Rows from block 2 of a small spectrogram enhancement model, named by matrix and row number. Rows with one number belong to one channel. Each number is 500 + 25 x the weight over its row's rms, rounded and kept within 0 to 999. All counts start at 0. Numbers have three digits each. After the name is the row's rms in percent of the matrix's.
After each channel's rows are labels from the 100 clips, of 14976, where the channel reaches its highest value: "peak in band" is the frequency band that holds the peak. Only what is clearly more common there than usual is listed. The data: simulated sounds of rotating machines with and without faults. In brackets: how many of the 100.
# convs1: first pointwise conv (model.enc.1.0.convs.1.weight, 96x96x1x1, standardized in use), inputs 0-95
# convs3: second pointwise conv (model.enc.1.0.convs.3.weight, 96x96x1x1, standardized in use, transposed), outputs 0-95

convs1.12 093:535485490522499533512522499511480470523505501493475501469448507458529441482480460491526490460476520470492503532494482497511563483454519492472496454484449507527522490520512499492504513511474502449500517501484487512493448541526516494448544514505531502506500514510515518461512473509458512490
convs3.12 105:466450505495534513503459525511527483539488515519481493509472483485499493459483502555522469508525520510467515504472474496486498534481516506512498457489508500512473543516517537431471547511483493468498501496524534562489519541514488531506463518485533515511487523475535452488507515493466489502
peak in band: 0 to 250 Hz (82)

convs1.22 094:525552489519519513522447476488483502494486464507501535493483455503512511546518523504496486495525444488490460557505472488512471520505467538509490477476457526513507507453518503501461527518462512522486495494549500486534482455499465509511497500478501511519484495504438520508444515482481489512
convs3.22 109:483479497496495513489497477485477437498548523491475449489502534493493482510537496520531513519528448483541501533489553507486509467475488541466490479488496529481514511467515487548508502493506496522470492440497471492523517502508523525497497476477550540524488532516488511475499457535452485511
peak in band: 0 to 250 Hz (68); 250 to 500 Hz (30)

convs1.26 108:481545501491472505527493539527498474544530517524498480521448520521481520483471454479554487514512469498495491521501473512492473547511498467497485528505492467510502510490494488466496504529494485504479515506527509537555515529483503459460470488477538474522477492556489478471490472529498488562
convs3.26 098:469506441542424485507475497546500496483553486491531467494510526490507481500493506492517542486487520507530482485481527486484495479506458532519491521476502563507504484500470428503494517491484462513458521492519492509492468475501542510482507471501511500506501458520533512521512477521481541501
peak in band: 0 to 250 Hz (80)

convs1.21 099:504442566507484561502505522481505508508501511555464504525530503551500500531442496503515490509541467462515488495479519475499498480489509504481511563507489546517498466462515478539492502503513541527497547492492499489518492506473501517538478531488487499478511521511511509453533477507501515508
convs3.21 127:558468541508486533505509502498524501526490481466511490515512509502498507522481483482499522476519504502567460492484474503559514485490504481530473462526494532506481499488517521496506507483507540477507511511556476521413481531535522539489494506511514503504465539545538497506485502479510477536
peak in band: 1000 to 2000 Hz (87)

convs1.5 098:516516486512469510494555502475483489516508499517548504496513492497537472499481501531507506493538453457491532519505468507471531521534472519482534514532488557468574510509509507484523500548531506517501512497468565498510478482483451487491517493494489492521510487512567490510520510513497468511
convs3.5 105:487512472507520456482493493488520483500526527512462498475497521486487491545492495512428466505504490493482533519545512454532479496493486444520519492505530460475497448497492516487506472538495497508542521507483505542544489498480485495476515552487535504498459528544511482464458511528476487496
peak in band: 0 to 250 Hz (99)

convs1.10 097:525471496521545520516512497523509544539497455451528501481479490512487474483441495480498494506532535482513536496467513533465462510537463521494490497473525492508486499487503497469526528475524492496522500524531496476579511467522475527508479535476498520494513490489448499493527490498529454518
convs3.10 106:535544494504503476523480510493518488507501499520529498520543516501516469499478506510475539468562527495488480501476513489466469509494456492493478503528469530515439529473491457561509530498447464504515505512506502499491473499547515532494472491569479519497477499458532485523505494486493498520
peak in band: 0 to 250 Hz (61)

convs1.9 099:500498503498466476519490499506517550463469458499483502448482476504562514495505532512495480476489532477476511533472479491551489510564479497531515522500504538518486514570488513476472454508530486495527510531483498474519488485502538488532491471502511544509467500513465470523501479475496512524
convs3.9 107:480547470514511512515445501487473456478506475460488485486480534507463494515508511444473490468488488487517506499463451509485487466489519473543520492506507505505530478504510491506505468493535491460489453518484473482501513502555496495500479517521556436509541532503518495466470493492490528467
peak in band: 0 to 250 Hz (90)

convs1.16 109:508522545489518500465468518516521551525524528486470490509525492498501484502472543511475473509470481501516490493509472518514525480554508503492467497505455527530497504447512517515547544523525485518481522483506475493497502467489520501505482493475487463530431461533536514542480504500468467462
convs3.16 104:455482495485501489482497536511477509523447493504499518478513476513483487529514505537511525546470489499461547542537452508501500463516531500515471501522484524484441510537524461479523475493489465483501488472464482486478494448495464511537498545489512490510489516487510544478469480497505515452
peak in band: 0 to 250 Hz (100)

convs1.23 105:530446466462507521498508494483485452483575514515506501501479466514524488465476492503506501513523454490494492533487469489477530516518528472501471467478439522492535499525510541467477499509508505524521513489510508494490501516491491492504461495423470509503542495531536507466516528498483535494
convs3.23 111:490463464508444512535488530527473525489495489512496507452463499479528498546521504441529462482460480516509477482538441500498516504508523516487552476499494517517500519491549538482488515493521465520493494492496511512480500490507489480523485529497456518488484488499505487515576538515520531500
peak in band: 0 to 250 Hz (96)

convs1.95 082:498508521536501468504481498509449511523500444511478506463504536485496501478550513461538518480497488525507541493499475490517531511515498491513475533470476544503502517504527500504503493496517461483481467483517492511438517516492562488434511495511496549516485440500465454498514502510505529503
convs3.95 092:501462473507488484506505539541506473500546503461472494497507512499499489519472528515497517549516523485473481520520496474521483487509504463503526475558523508536473497506512486514494492471492497529492524503493465494508439530515501526535499535518527446462530488524515467529493546452563483500
peak in band: 0 to 250 Hz (72); 250 to 500 Hz (26)

convs1.11 104:525507519478494537469474501455515525525454473499458505481511497479451470475511530516507497464487500479512509537483506556529525514514520523518481560477506528503508510504500522480437497463510547460511479484484482517456503452440519493485514507464476484504521519498517497515491474522485490503
convs3.11 099:520547492479556559521457507466520506492437489475512514514528518490486490534516540461501498518494490501495481488514541519526511454502486543461476505521512504477472504517529488475504520488487555498522519514497495521474500527492465490501466511491509497517492507529556508518507528498490573516
peak in band: 1000 to 2000 Hz (74)

convs1.1 099:493485493512477512511529535487519492479510540538499537525508490494450522448529518500475538525523520495495461486476460495481466501460489503438532458501483515494564499483505495481475453529477552473468488515491516467519496520520488496456505518470529544500472498525501493511518498519477487498
convs3.1 105:516503497521455491549498524495505460509478495500498457505540509471534518532488514544470503553526497480430521532524477490460535515519556521494474510511516506472476510478496506526505518517509516506508513500503519516517500485503531545533477459483490446460481481466510497463545510517492507515
peak in band: 0 to 250 Hz (72)

convs1.8 101:540519503533467511512503485500493494488512445500483479497456474490478462487512487519511509495465483476486504489425509486484508501517514479508472519500542540513502544470516543501504489465503432521552481493484515486534460552529490505517447527527523505486495509473511520529519508503481482470
convs3.8 090:526515530501537456503526503535519456444458450521433518471533518486515509489490539512498535445479492503470488503518481447509559511524490489469472529501492503493540491498518550516495505510501497493459482498505506493482504507485495490529483482542489499487493470489541491522524517490503533511
peak in band: 1000 to 2000 Hz (61)

convs1.0 100:486508511517548520492536491510482494474473513494499454517487521514490540510499517545557505516503457487481512520496532473447505505484529511521486475530518508462484494496486496448442475481494479487491505484473510493501451483536479512502487497450548520547478484465462478484503469508549486508
convs3.0 081:516455499500508508525496555494468492467479483544509490500475487506509517527505529509518550495543493496517497497520523512523525471521481475506465505501504527505463542491511536446494521463490474494466484487493553525503473529473475414510500500502511472507488477472518439523528514496491513522
peak in band: 0 to 250 Hz (88)

convs1.14 096:489530441517480468522500496465499505488523500471498441486513488497511495461440520469492516542516485487483481455508492537471439506482490510456505487537524531452523485475502473490487526526499480512493546466464531494501483484538485521506508487479491501550503481508538538509497522500496478482
convs3.14 108:461509536470462480447499480513551483532490475510511490514539505486507506489502503535489488539452505507463526537510489527504474475538497495506499537504511483496470455504494491458503512546487505569524551494521514520544499476520476542480500521480511518462518520465505506521528486499519529487
peak in band: 1000 to 2000 Hz (67)

convs1.18 100:483478505488493506435540476499486532497464494532487450492478493508531464528491497481488487490545486546492511507528489505474508458490501514514546472506518535465481490473544524524519534495431493499477529509518491477504527500512519531513504452471532508535520471515514494492436488523500499501
convs3.18 095:525408464516490509532518451477505530496504510478489478489528510537531496509473484459527516476462500529515447488480503534521529493493499488525498525532526486499499516478507540500486546559495481488533484481472514485502523499525475489513500478479476461497504502456490518536499515522506543486
peak in band: 250 to 500 Hz (28)

convs1.4 089:514475527490488519500520509499495467483506509518482485521517438472516506526462502507572465486459533480494512523490474479483466505555469455529450522492485477504523487489553470478503468509541508492486481495496488513523520534534500543474500514485511517470499488504511472477479476471527451483
convs3.4 093:434458503501481460504514503529508503487508505544521490542472503463519514510493514516472474505487495509512521477490544523475436540493551508468500525496475532493522507505453522485479551515480510533509510489511487488518513554491476468515508533477495508503513461497465447540510529496503502529
peak in band: 0 to 250 Hz (65)

convs1.7 102:518539513502507481535499506520478530516485483506499499471470483455490481473530518482475532517477494532474524535449539472468509469503496479485445525486490474539465471461452491492476474464525536488489512463464478503496477518530518531493526469458530465503491515471492524533478487516484511514
convs3.7 092:520487504520495498551536499499520514521512524493479527481469538500499525555486460524495489497520504483473515500536484501539472499478436483518503516525461513520492510471444492523523513492494479507449514490538505521519460485480518481506498517484541507494468495554446522561512503496495466477
peak in band: 250 to 500 Hz (59); 0 to 250 Hz (33)